python train.py --encoder_arch="vit" --model="image captioner" --dataset="flat shapes of many kinds, plain or patterned, on busy backdrops" --train_examples=97500 --image_size=64 --crop_scale_min=0.8 --horizontal_flip=false --cutout=0.4 --tokenizer="char" --vocab_size=29 --encoder_norm="layernorm" --encoder_norm_position="pre" --encoder_activation="gelu" --encoder_mlp_ratio=4 --encoder_head_dim=64 --encoder_fused_qkv=true --encoder_bias="qkv" --encoder_qk_norm=false --encoder_parallel_block=false --encoder_inner_norm=false --encoder_moe="top_k" --encoder_drop_path=0.15 --encoder_num_experts=16 --encoder_moe_every=2 --encoder_expert_mlp_ratio=0.5 --encoder_experts_per_token=2 --encoder_shared_expert=false --encoder_patch_size=[4, 4] --encoder_conv_stem=false --encoder_layers=10 --encoder_width=160 --encoder_positions="sincos" --fusion="cross_attention" --decoder_width=256 --decoder_layers=8 --decoder_norm="layernorm" --decoder_norm_position="pre" --decoder_activation="relu" --decoder_mlp_ratio=3 --decoder_head_dim=64 --decoder_fused_qkv=false --decoder_bias="all" --decoder_qk_norm=false --decoder_parallel_block=true --decoder_inner_norm=false --decoder_drop_path=0.15 --decoder_positions="learned" --decoder_cross_attention_every=1 --decoder_tie_embeddings=true --residual_init="scaled_by_depth" --optimizer="soap" --beta2=0.99 --lr=0.0024 --beta1=0.95 --shampoo_beta=0.95 --eps=1e-08 --precondition_frequency=50 --max_precond_dim=512 --one_sided=true --adamw_lr_other_params=0.0025 --steps=8300 --batch_size=128 --epochs=10.9 --lr_schedule="linear" --final_lr_fraction=0.01 --warmup_steps=1660 --weight_decay=0.05 --adamw_weight_decay_other_params=0.01
Rows from block 5 of the image encoder of a small image captioner, named by matrix and row number. Rows with one number within an expert belong to one neuron, the router's apart. Each number is 128 + 24 x the weight over its row's rms, rounded and kept within 0 to 255. All counts start at 0. Numbers have three digits each.
Before each expert's rows are labels from the 100 images, of 14976, where the router gives the expert most weight on average: "colour at peak" is the nearest of a few named colours to the mean colour under the peak; "strongest on" is what is common among them. Only what is clearly more common there than usual is listed. The data: flat shapes of many kinds, plain or patterned, on busy backdrops.
# router: router (encoder.blocks.5.mlp.router.weight, 16x160, trained with AdamW), inputs 54-107
# up: expert up (encoder.blocks.5.mlp.up, 16x80x160), inputs 54-107
# down: expert down (encoder.blocks.5.mlp.down, 16x160x80, transposed), outputs 54-107

# expert 7
colour at peak: green
strongest on: green shape; its colour: green; teal shape; its colour: teal
router.7:153141099130133156138128116137129133118139175140118120116154128103126106092127135083110141113129117129122109115106160132097124122113133117173165142151166121091160
up.0:120159124117107136114147108139105088149126107160105122179143147177102174137122115139164108138147162102134176118129136101125165114075152169114117118095135149129084
down.0:124143118165097156118122138148144123151149155115110148152153140148132155117138091122104103126125144119113107121133116184107163100170148100105144126144144134118129
up.1:114121094110154127142144094124141167148134153176113110140081121146108093203144154111125139126144089120156136154122149117159101145117142158126110119120124121141119
down.1:115194121113148139108143138119102139084131076135135112123135136138124154099104172117150133112143119134137062108142124111110144077164179102111178099168113125158115
up.2:102130127138159146140124140109137143132119135139160130175104113156155146126143138113129109102119121156151100147159094160165139161073163108149138129120098100117092
down.2:101159145108116086134137095159110138138139142120116149151093096143147160138153124148160142109093122121107124086155123127098102141159124174145110117147098147158112
up.3:126152130064175168159147101174100131155111148099123109139099117139161119121118116098131154117134146136136114124141125142128113122126155085109162153117100136075108
down.3:130117137132104085106140133133127132107146112144126144085104181144145123114172146186144142123139135152128164126179116105139105118167138143134138091103131169137081
up.4:184140174123133142121127135131073166149082100139122143137158143092104112104159153137155134122126125183188072131120117138143106137149146112143133066119096141137136
down.4:143098099101101153148128129115140113125160151116167112151116122152156082123092120135131125127137155133122125160159092133103110090117144087129133147149143125126083
up.5:142159105132111109089162090162164097107131121151143145106125158123105136130161108110146117112138155175138137163161124124113155082116135122093119154114114157133130
down.5:135126165089116134168099130119075135126148119120136077170155148085094109123089164100138186126150110128116125101121124143135112131105136106100110117113098133148150
up.6:156113125171107144141145100102080109089087122185116155140154123130149162131163188110131095145132081124177091103152125163112158120111161139087108140105090142135091
down.6:069113112138155089129176148123103131109185107128129173156094157155135144130162111140136077105109144154152159132128137136125130121125131147125103103095126112111104
up.7:158129113130147151166097143128102139169098139128157119138149141116123125114116104124169098112130080155147102134171118136109112169043160114077131130141112106117151
down.7:119139149129131142163125117110125189133115144118157124133123143132156132137164080157105130138120160157134141156160125105147166133124129144063119128152095124135109
up.8:131124127138128173170136141113096121048134119152134154157128108146128140149118143075141102152107144174112084142166162147143159127080140082104125117124088117140111
down.8:126152099101137109151151084129141112122128095195137136143114149146148166170131138084122106143113108141104107113168126109108132098151163108130126144121101093120117
up.9:131084154121108118146160136073124119146107112093136159139118148089100128136124182143136114126128097155136077113121085105108116125163152073148124107150103122120120
down.9:125121181145133101088102125149111130071147107172125129133094110123130138138104147151168131139117158128138171132115188151169090129150130126125076147168114145141128
up.10:142121109112114154156087144096114150131122128111128139120133087095129113114116130099131146118122142184156086152152122182125124170109160103093128084124106147137111
down.10:139132119136136146129127129129120114120178153117140120072151122140130093097138147138142115139118132106130102126110141142107110101120191116129156102150125152094136
up.11:153130122160128115089144101144155108145144140160133158168115098137165154162124112133165141140096175088128102147104103120166128196121113135113126114144089150127096
down.11:147136140110161147132085122108122160131133134112111128114118107128115144150088173109116109136118113151138124156085109160116108157077104122107102142126101100127128
up.12:132124097157141141096161098114170117133102145136070163089126157133111133129143116099114086133116117157140114167120107108125132145145077102098112163149120112151121
down.12:127114119146117105155175155167093105140123156154128145141162148130118100135104168084151129112130100156139113141127126127104134118102105100092161140133124100125175
up.13:106136105138128121128120103136140118132117098168129122083133099148166127132158073086163102133126159162133149134140138084149156161079120178111133175141116131161125
down.13:125136160139111129131157124188135149124086152114078163138125168166108148099123118122117118136138116116136155104097107146149114165096099117126139139139128115121138
up.14:183128114142161114144095124114103177080089132123119136106153107135108134123093129134126111135128157166083143116140129132167128105111089112127114166164120103173084
down.14:152102126168126128151125126093141147133121085144169138149133126132094142147117123105137104143111130144158122114121095124124116158135110115096106148149119108149167
up.15:110073124114055143136117157141086110108155116108172132135134109104160114142202114128139111143110105118121135150132150094122164097122167102080136100114150150119111
down.15:101126147124124102115151104151149147100121178106098145098137095127123110114138106111118114130143121095139091193080118162107094198153127116114101171114133131153122
up.16:136122147111112113156176154106152120151109098124156183127112130115150142152120103129128130140131167168145090122153050088115147096148133072138094124110145115128127
down.16:120143127132125085124131120135123132142108109118051130113084121154096164109107136140119148167135121091101158103113125124111123109163131187141192121164114126143109
up.17:181134115080142181137166122163115153137105137109119137137141112140158082135131148154152130133148146122144111149129111108121099156107120132083141142094109124114110
down.17:100133132123154113111118133168130145122099112134135149125089098129112117093153148120132146108176161122118133121161129149186157115117155123137159147112143186100051
up.18:153122124099123141149166118111140130144111096167078122092150097114108116107149088136135127121115128140124155145153121114161159165097135142105137146087102145148136
down.18:125125142090166120080124123155097121166111153146114146154148104156103140107158127175120119134162130084090115080157115116128112078136103076126134123159139129115106
up.19:151124121090158116138164124131109132140083143135112148134109121145149164122167125125160117125132114159110082148176122127119133106110125093115119147125108137138095
down.19:126103108134156122120147133132093171112163090114120094120116132142111122144122146159133124168134170142105148142111160067110110156170094139179131109127133107153140
up.20:131116130147112172160178115098145138129124106163123150148123153157166115131132105095139093125119130138135105146102122130127117151075160148145157169085090170176185
down.20:135118081130118149143075148131103131114137182044108128117160074122120127145118151140083127124134135123113113139134140115108164150181179129152171150147144116078127
up.21:146103110120108105097178111112156142176118096118097121148111130139133109142147142145146114119142115157105109126153077138154140100153110156115094130078106089150093
down.21:118150146139139089097175148135162130127123141177121127126111154168152115091145133132113094149120113162145143164173122116134118110131093107111113109157117113104176
up.22:118099167112124096079123122141169113128115132126141148131112135162148131153138134123146102099104105135145096162148113117141152076165154104092084113142099123133139
down.22:092125171105128105077152121149131137169123070109161116120085158102095124117088111154125115155139144113128157101140133144139114158081063141153110114151132105154133
up.23:129115140109102145119141145141099112139106057117139155124143062126152113119163102131167113117144130124083156138138085109151149145130145097136166139100144100099116
down.23:139090141151116125158159136116130121140104144118137123130123132132125110134128129138121092143135120133164091156118128084146092149186149148133179143124153101126127
up.24:152113098125102134124110102141161109147118100126148122153148114072088115124139164107143130130132134148118148129167094126158108077103103107113109127136100147160128
down.24:145145134123119114121115138096184129139112127114136100097128090103122118162105149087137148115140087137147134139136143123127112136206096151170126119123119128141120

# expert 11
colour at peak: yellow
strongest on: yellow shape; its colour: yellow; count: one
router.11:130197154146148149108143088154165105152102146153114157162092166118178149148106163073159143123107132118155128129137143152120100142117124143135103132138080155112150
up.0:161120151122164168169126100143136161133064186111086113147138122166144103112103123106153124119126125070107126139116118153133103159100162107113141144121100137081099
down.0:128133127148155093113128149108121135120169109151110142103104157126161123126130132088154108154110110105130111111101117125161115125158106138145042092130153134182132
up.1:149110116133113142096123112128122125138091148096148115147143103154134130117153120168154134115105128143127058129123095142125126105127178088157133150144121110091127
down.1:176157100104136131163120094156169096153093096136130109144136115107158125111107111098134119125114147103158123171139133130117146129158095115145133143113128126135161
up.2:122151105109144074133122099121086120107064137131159166100131087131098127100179098138136111135125138140125136136132139130121166141102154102143166094139112072122085
down.2:112113134127159119137116102127083146091106158096130143120086104128082154109146100149134109140153104156102120087099119120113124131103127111131156139137127106081106
up.3:144133144134139106119110061145114151112104155117123144126154105134121142066161107150116107128146135123111125133118132129144148133085105114157165171142119117156103
down.3:161165118111166106136131093123116147121104145108127123126128129138132119090150165140132123126129106139115123138102155138179160143100137101167153104103101108138117
up.4:140097112123129113108121128118123110128137109133161084132083149138135081146122143131154139132113063159165121120182133130127104095137151117154093104140138127120190
down.4:159112141142163129122129110162111131098100120136103132148080136106149126147134140159103111097124110133069109109146127138126134129129153106179145127110144112084107
up.5:120145089118144163135170090110100148115113092109137127159118129161122123093106082136156126139135116117141099155153123116125119101160100144135073141156136104096119
down.5:129182125165173076139151088127136169109153147123105092159116157148150109118122167098127136143118122104118119130107125102119095143097073149127120090112102106166091
up.6:116106106101134126126132134107136123110098104112097143092139122159122146108132061148150102157135119161108124136171104086138174119120131066130127149117153092138111
down.6:098098122126153090146109115104095098120113131187124126146147134101121132138127115162157118124100129164142156133142123140090113092131115120126114097131092122148100
up.7:166093113120110101158059134109117120114141128102155103107166082107147167146121131126145135133098151133115097136136094158131142109147136117093106137168119129126074
down.7:118078115137123140087131133168149131128146181147130116124157110104180139162133152137102136140120159127100160122131130140150175068148123114091118175197123128113128
up.8:135126097106156107177071143099092147131119142117112134132140117149098134041103127185117118135118127158099099095151120086091159118122136127065110136100139089115099
down.8:129162165084103151124120142191127067155172150141144141128128131118122135128179100129120133162167147100121155129114103102131126128128118101154167121102121120086152
up.9:143136121107165163168158110084169095120103185189144127103136173115115158100102117168113141124122110117110105112157079115100141157084128133128106129144143097145156
down.9:101139171113143137183135160102148161103150162124177127150141134142149144128146123078161128095088100145116124163190152120130163126125135121122131151118128111135162
up.10:189156139110124142143183079155133139146081126135100170113111109125130093136134132109193135137126117119161104109150138128135116168130117137131163096072102143124133
down.10:137071132145115110093128156106132132068163138104106094115146120125132111096112128105142144146091130116143099129123113124132099134150133113093088136173096109125070
up.11:108103148118094131128066161144108103127121114149129121089153118152090117134147121099155107099067078140134110128158146121157161130116144110106136128113165103128100
down.11:111125118098155125126130099102145123129095141129099122110141105091099136095136103123096136133139149111148095113094096160105149111121124136165130143145125130160127
up.12:159137131127141180151152085135124104130085119123141185160145138188111114124122086159173098138136103125116146138145143125129160139057102112156143103114142104117134
down.12:098081112105106119093111112148119137087137188105160130135125095137151153129130116132121128111131152168113131163142135134133168125162154118111120169140108107166126
up.13:125119104123121118084158093117126151134164107113149135134146109128142123104125095124110165164166114123065097095099062085108108108132149098062157125095134118125142
down.13:097142120103153113075132129150112122148120126143092134145165101163122147121165138146120139130112100116156144141067138173140151132110106151129097114135081112117142
up.14:126167125127156136127192128079141111115144099126096141126163122120156134126122045130122123107103114141122138166149152064141143127106113104132113156114140106147149
down.14:097109130076095131140109147126141120119139166129138141115144146137137169118136130107158144115093114119110164174137141142131170119139137128101126131092140147095125
up.15:106121086109139128098155114147103166160114115077155127136127134160116117128108151169146121155131116140068103095132082101144146112065108118143127140153144060074136
down.15:153134131150111133133102114134177120141114155146136120132161142097135072097122112105132166129143124100132108115126109116128135121079174088142079127131109138171130
up.16:152146143143128085141136131115106158112114116106139155122128132147093175148147120157164102142163133185111148101133109141116113165102126098133097168123161114144119
down.16:127091119147054088129103128115105121132147138104187140142123119140139144103177155166138141124157100138119136116144172109079114120155147097160140122159154129142135
up.17:222100131136112149096123116114090131102108106110145152152163117103101119076108131133137127151131166113112051128141111115139153136134121115153110115107132116121116
down.17:154130150088086140141119125114157109096122145097152097138169170074174129145124094082115173141186138141153107158135111123119116151113097105128171190129109110136132
up.18:108112132076143137126144146140119154112109124097127103123156113111075119088140129147136124134121121130115137132146137070135150115135071094140133153128119064156125
down.18:130116099144120138126141105101165137159114157125127150120142101117119105133156050143094101130125156192122110137114078143114143114120144127099149123120157166070136
up.19:186138153098126212191137129110145097112130198108148107120165121072150142084144084117120124140127134153173099158155132111114138159124125113143143148109109109118119
down.19:115144135128149187157162114149126151110123174131135159148155106174144171095145146121117102119091125138051137160158131123132153146100093102123122150144103099121121
up.20:131107155115131138141117122097130160149106089128114135086151097130119148112120130106092105119114179145162148140129136171143162144093129121113150111106099151147132
down.20:119099167136162108126153151164122108118152163117158135135099151118133103142137157122173173147151087111168144119124116150122084149132138143110098094145104144136152
up.21:122136145122143080137138103159091126144098124157114161056146101148108118077172130151138116119128112147121121137129141144144157146124165115114182122104149110131076
down.21:179108153092158148139136102078148105109125150069112123118138098118148086121131128182117116149137123128136109151114107108119132130110157139190103140110128157090093
up.22:146173123082115127121147131112137170136152130069144104117102115131114108154111116169110135142162135122108132106121101127121113115132107169124108158125103130059121
down.22:100092137167121125091123100125154131129078107152129121148165161122120127106120057132075109131133153125130118117098096124121116160137122096143119121125108107110093
up.23:124135138122111118127118122136106131106117181073141058117172121135095172112110168138130146114126149122094128131133107177115137134109116090099101143138088130150147
down.23:139126146149151141102161091151121177090118128151117128123097132150168125141155176107114125138094112101096120115134118117159136119148145197161151126115096127123126
up.24:175132145112118104143088161132132126116156150144171082114157151120122116096116105152137114128163161166144126159100112110143150140129104105103126156140101152152128
down.24:108109150123109144136135139118165129163157125123127124166130116128139137139127137123114117131113156130154122168104112072155076147095158150163146137123139134160129

# expert 9
colour at peak: blue
strongest on: blue shape; its colour: blue
router.9:113107122124181117153111164110148136131148153155111144095170130114113112091129113191098143109159116123118139140089152101168125138110138136138120131089168134164096
up.0:140095122091115120113150128147108115144145124092134065164130140112159109149126159136132150115152152112081120135144099144141181131122095138151153125118122077118138
down.0:115152158106114162158142103111140122116116142128157153130136122098115125136103153076140126102122106133128079153147145098142120138157105114124121182105105093105168
up.1:075150108103139127125172125107101112136135123140168110204091138107147106132141168096148153114123111143135068096157112114139121141115133141114118128124120109121128
down.1:156105128166091110139110138120107161135114152123050139122145128147121133147129163113145135161160088142144105088075096108108100124086141116123135112111144136146123
up.2:136114140148113133110134122151094069090141099099151105124120120133156138146171179118123091129110128139145127143153143138102128095149160140129134108149122160108143
down.2:147130112159099116124155112143147123105146080126140134088101180137183091121169115158136072096118111155117060146101140128140151125152120101133157098179130133159156
up.3:120105103140132174132107145150129137110119127112169119166181129092118119106076127109128162134128114100148134126127148122120117121136076093127153124172113097113194
down.3:126138138163061144154126128149128153132150172118123074139147110168122123140158130093126091138129111122114129140145111155088134134124110159168139108158127117085195
up.4:138132136141148142115134126080147163065145170196115097121152183137140093118067108102104142146119111129123089153097117144155131149104129103155113169123121138165184
down.4:123132106127129093081156084111130118100138100167112166106083152126121102131147107149134141131123111141121153149121112124166109135141140130149147153109108187162133
up.5:148090120091102138170134140108155128130166139109179100145147121107179103123139105104127117139124147116110060169152125080153172177103107091100115152115115088125139
down.5:181135141141103138133120124133143122126131117119072184089149138127128140094154080145101108131117140101090154117134146131068130152135098114139155119167133147136127
up.6:127115088131111158142130143153126162159095131089161110157110130133182140182108144110146143123122089111121114128151122117144164132076087116110152122158121118100138
down.6:127163122124097124111141096157114128168097143161151099140129092091173136156158181135148146108145149093142106133155114124117139163103073153132164105116108100085154
up.7:208169077130124185170138148133128130112126125110138090136174155111160134139071159124164139113148132128151157099129135118154109113144111118099125128108134092129133
down.7:147125179139140132111106157135103129119134096134123149147168117152094164101092127125107131123122138191128146109101140109134192120096176126122142124105139124160099
up.8:123120174152093108118122124174112113132107104111121125140104091108086140146144151120130147100133152099151136115124105190116142103089148120144123124104146156112113
down.8:119097130100143131136137107118091130163193125120138113132124165162124092129126128138189101156130102109099133139106114117117083123129154081104082161130136154150130
up.9:138121124131137110159109159139167096091107106135163118151123105124112130101097128093147147099101141141188162121147145147124112189108137134156128157167135137114144
down.9:158120125116164131109097174097094163118135142176104139107120144127144129109114128163147117103106058137107140134133123117151133097144172132126126122112126075126152
up.10:145123131125123110157127124124168117137132101137112096139141134125119114151096190120137169118120124111111123097121172136130157113146163114150127110077109161156166
down.10:158146127123164092143146131140078143122104121142154130170091130124162128153144108111158088102143153122104118112121091096111140129126103128112143121130129130163107
up.11:121123073159139093112135107088133131107147117154121108157128126155155137152126141101131122142089137149080075130104126181130144118113114121125103101161100128119144
down.11:110133121166116161142134134130108152104116174197108160121077170137128084087118127167098121122121099137123112126103141106124070125124158154159179137128130146145109
up.12:172115150087107140123125131158131079131114064136140131105132092099132145127136079105143125105125166109118152137152085115099158124099109090120193128164123140139140
down.12:161135120135166098114141150125097201161116128105177095151134107144121086087115135163169161124118125127116140094106101116138108145123089158143104079115132087164113
up.13:166121123107155155168171140120143155128123146100089111190115098107123149123111141122146142146141140125144131134147101127125119108138089118111129140137098145101093
down.13:101083108120119083135158143142107096134100092103122118139102148088130128118163131129146108112164135121159137087138128113117111126172100119127135113195107139128128
up.14:140141142078125132148146184165096129135118058138165090123121091112146147136118141147159135129134125109134177070143083089160132108136121139148151128097152096124146
down.14:132134112148135100149131117114126137117164128121126107151116155111088113126102165125146128144120161174164164126103158109123123139121142105147148142143131133160123
up.15:124091100126096150102159116162168115120096131083182092125140128150169083119140089121102131149120152099116114149140117088137160155121127119139140180083149111117132
down.15:169110128161119127180125133093142159106117142136093155114112160120103127075178069118122115131159129136084102120136113129049131158123127108083092139119115123131132
up.16:082179113141093110110134121137075099153153112101120152135127064117175155165153120113138142134104118092108135092125105159163143130140120157083129108067117121106153
down.16:117184115103161129155178123125101118152118072137132074146083129129113144149082141114151147131136142140121160130111131122131140137131122132178126135093116121150123
up.17:141149102120170133173129147140134133100139127134155126132108132138141122123116113120168085085079119186096135113167146134107127131122092135132130163125171119127148
down.17:135120106125182144119125121150154127096127123151096153102141149153161152140117102170146124130085086136144112177115160129136145155104140124130088098117146108103118
up.18:149140108133118132094151087132159101089142141116129108146138111160157134143132130094153101131109102143141123154155152129167166066140113104077155142144106134103140
down.18:146148139106096123148112145151109073122153123112129127129157137107107108113120139111149160128132114115147150125109121171126091171099121154138123101108153143104126
up.19:137138108096118160154148101109116127069154108131151118146126137136147142132105162117087108164128143162081129140139136139133132088119091127143151146097104101131138
down.19:178109116139115147125134119142142126139111073149125149132140160146110168115150103101114089154121129132110084135157118112113139131091129091133123113096137100134128
up.20:139146090087131154170127168131094122121138132088155123182117106143121125136105087123185133142125150144093103121174125106140129156104099118102136129150085096093114
down.20:120103149134107086141129099102102180097140077144123113128081138126093097142181142134172138164136143150150110125153091111181097145159122112140124155135111159145131
up.21:134106139124134164131131166109095101115122124108106111159153158149189185136142109096131095109110069105118080147187132108133160105110129082132131119121124127084133
down.21:106122120154118100109145103117149117059141098117146158105100191128152100175164165088154096109125108159157140142132140106166106153139163116126115127108124110141132
up.22:099125146125136123139156107068097161073165159150121148144105167136118110134093107127163124148115116133107103108136127149142114146104111121087131153119100154133140
down.22:143105112117115085141113125133098101142128109109100125121115158149086112098122149143114152135172120145167145135099100116128074130122138108159121130103122140164148
up.23:146134146157128130095148116099130139112118105111135101148146118108092104107157117109139102152113124103130112099126111147095160098106099141140117122147086125112177
down.23:138121126107123114136133151165143108130119136081170103136084152123172132105151152145151132122138138103123123117155139106139111128139087117105110099143125121109103
up.24:163087112094103149143110123129118138140087100107176075146129112113126111153095130110138137135121107137112131116125094126133128132138080142163089105101144138125163
down.24:121109142130074150097146120119138088099113120087131133165180131078084106124132160136140138144147150107157098123104099153122115108145115095124149139096128115116142

# expert 2
colour at peak: black
strongest on: count: one
router.2:131124153134140118103134133085115114114131142140126138138075141117113143096180136159098110130134076132152123115168119078137132098098151111127118091146130126143103
up.0:075080168108074111107127167154179147138138112093133127115139097134090076166125145134128141138118163135164137144141121149126098109158114091099102152089151183138139
down.0:141087139135126129143101116133164094113186124101144117114113155123156149152124149130137109099093162165122147107152083145122098143119113155117111194143155127136108
up.1:168185123096152148156085125124137103150116155138136127103128171094129140116110103150148133126098123125112098111163118117125151139104125130138088158096144084143084
down.1:144142134133119099152157143101124115144157114084147098184085138127135164156059091133106158142139172133162143122100138138095108157135118155117109135161138169113112
up.2:126103138100136114127126109117167116108145117116108160097157130115137148081151148082111122127131143123131160141148120121111164109165174118093114152152095147136140
down.2:115140124130166128141125150137129121126076117115145077100108134129113143173157164144115110102118152108120109103127099086103128164142111145128140130137154194138141
up.3:157093089109142118182098118130106118141180163103134101134156115087132128122101097144145095099101149117143107145110097123118145121119113152079122094157143112155148
down.3:106104082131135113159149121139123084170151073127156121162084125093111137145128151144170111109160147147103101147158146109154130076159140098152128130132154110078112
up.4:104144157136106170118127142119148113112101097120156122158120092129141139122144105109070104103115134127117133151184133145131142097152176123145168122143122127138134
down.4:116090153132117159145176139155133134126114144098154117113109126165103120108145145139114083113100163149173132157153155187168138120158147091159122147144149124121157
up.5:152135105113094124137142128135165116117109130157099129067188094157120124155166112098112118148144134101128132117129130151097165092141133141082159189090123143113142
down.5:113106125111130111129146139123156155085134177098127109168133126117125160154088152110100148137158109135105115176137110103138167083151108119128154148063102111103145
up.6:165120123103143082170119151102135111152136153140157139114120159090137127116104095155163129119101130128078103126126125098151128170092134121121095114105132107156124
down.6:143126104140116126126171126113120094111118141110123119194106149124123169161117128102121138125095144103126095085133113140122129103141127118148138134109129149084096
up.7:136108162111150161193100166130147103109150114124179126107142176094131116185109123135096142096089117164177128153157152145128167125142140121157108118110155106102164
down.7:118122129097097163109129099082166116104163127093131154137146107092121112122164103137113144158121118135147154136148131144113137102128122108147168119144072140146101
up.8:104129167101111170129148130139150114109117134151140116085120150123118144130137149104122130109120134140198126144176132157118148119150188100145124097122099150158130
down.8:142133123124088137140130150105108099130143152107149121174161122076134120143140144090118155169159112156156088140126118150137106158128154104144152155186099077138123
up.9:152112171112088121087132091152157157130119113101156105114141123136111100132153148122107129133193122102116139129083081151103105122134162109118147154099134156156120
down.9:125148132135107124106126137141082119098118095117148164134142116137151160130131123125110076078120138138090143114102148163117112156106118101129151174100127157085091
up.10:097111138114131118135134125105127188124075143140089122096162126123079142090127166160139153133135129162151133146116115177121119147174154152132150103126121137155125
down.10:148105176112130126113098135098122111156115125139077144120138140127101058078151154119126164109081111128101119103155124116142136089118161138111120134140116140155122
up.11:112147151159114141116152147110163119128102122147112148150127164120142103155145122153120135122081090165148133112182151150122096118132152095139088109172143126141154
down.11:136147118150131147161122093117123133100122115127128128184115162156151182108156108139063114115143139149108098124152116177120135143115155124129113091149128147117118
up.12:138085118106145121074100108115117123119127073084120102103133075132103138116151127109119179149158152132112160126137125180109105071155126122133135110114083148104117
down.12:126100131107092105142098146117149145144163152166108131128103140089088099141105133134140132063140112151152110146129143151107082117132103095155090085132132185146121
up.13:094162107135095141129122137140144105148126101120116136115134114168128149130119122105095079110121124153169148170176153144135164136091164123068160101128129129117106
down.13:122130082107156178144160083135111116147103110164100102134153141126096156107126110143142141147142181128169140167085128137160136142122114134134094131132140123176132
up.14:122132133122130112096171116156097112099136123156123121117118109187109131181123169093142121135125150110132136134154127149129128098145163102118148147126148124096111
down.14:122149111129115103125101182170100140158148139140154157125123139132132131096187148143159112123110100164144107091095180136126093129139118108100119136148183115176128
up.15:114099162085101131118101132130165130119130103135140146127080134114138114164108141139147143100094110094139103155192129113138132136135123155142053116112125141144109
down.15:107157104146101123108123074138118127105078185143153143136102155097108157120156109125160198176154128181104141094145115156108141140099094097113158110121113086122133
up.16:160115130098116170152152155133153114131125108126110124100180128126116159104099149104137128108120175137132141152164117149115163132135111104085134185100111138128128
down.16:114137136143087082107137087145120107092112111124119157112153123181133162147125105139137117146118156089107159092118121118105133109138088116110147128106158175111149
up.17:192127133100131155107128113159113130120111089131086137131133133167081148104163104138109117117125142126099139136128134147153121124179140139132117147136133149115086
down.17:154106125147104133120091116109149122109187102140133149137105127171115134110087101138133105141134148136136112108077114135128148136155127126126061174125110158162127
up.18:095114111104123147147119146117186107114141158146162114150131121096160142125144146085142211146136156076131118121134103107107124111134143075123154102144087129143136
down.18:075158140119182135077166145120106104094135154102102129132140164141138120119111167132104146108107123161152114163124177153135163132102122117129143152102128134150088
up.19:122085105137107106161133107144141116097135135110146139114103133165104122173182145122132151118114153165110127132118130102124103119154165119139164110130106148138126
down.19:127155150122131119151114170126133149132096159093120127084122146161135162155154105126166140047081109141150139178114155116144140156108127132127147117092128147138141
up.20:110130091147143138128139110140108142106117145155136145163122126121126184115154153146142153161175107139125132117109106097113103126126116102096109124113136122136131
down.20:104146096125127116183122179124117140155136161122128110125189098156139158157116172090125103139128138120107115130115117105138148159127176111089165126093105148111129
up.21:137109113103106136131133098124146122128123076130128100125137110146115131185138107131105068131114189115104142140196163160118160141131168104117123158138112096142135
down.21:084156166110142163121138139134133103111108086138116148125136119153148155127160133140128134106095140134129156152172143129170142095194155124121136120167132149146118
up.22:151128113148164120132099150106086085168143111117140139131099159117150142100098088123133081109121115134120088095124081116144159142112114132139120112174168086113118
down.22:131129144106094106129129096150132110171115133155164123128145118132109121117121168119139111122116133083083094100128078130157131071119147132088121130099125106117137
up.23:196089119157100103126099131116131114151150145105160116123155129103116132128125106115144112106120151155131107124109127130158121151119154102181100153100150114154100
down.23:147113091094132087179150099155144105158106134099133108116120118145160128142135109092163110115128165137083117138126137083141167114146130090096141137118137092130144
up.24:152085152099121134123136138134161130105158102130165110144142141112066063115141143135169150115133115147163120161146125128118115127120169116151121123154118147109128
down.24:144121132126095144112133125173137141144130132111126150140139120149129165132158103145097129153134145065118138129138114087146141129145105115150102149080165086182111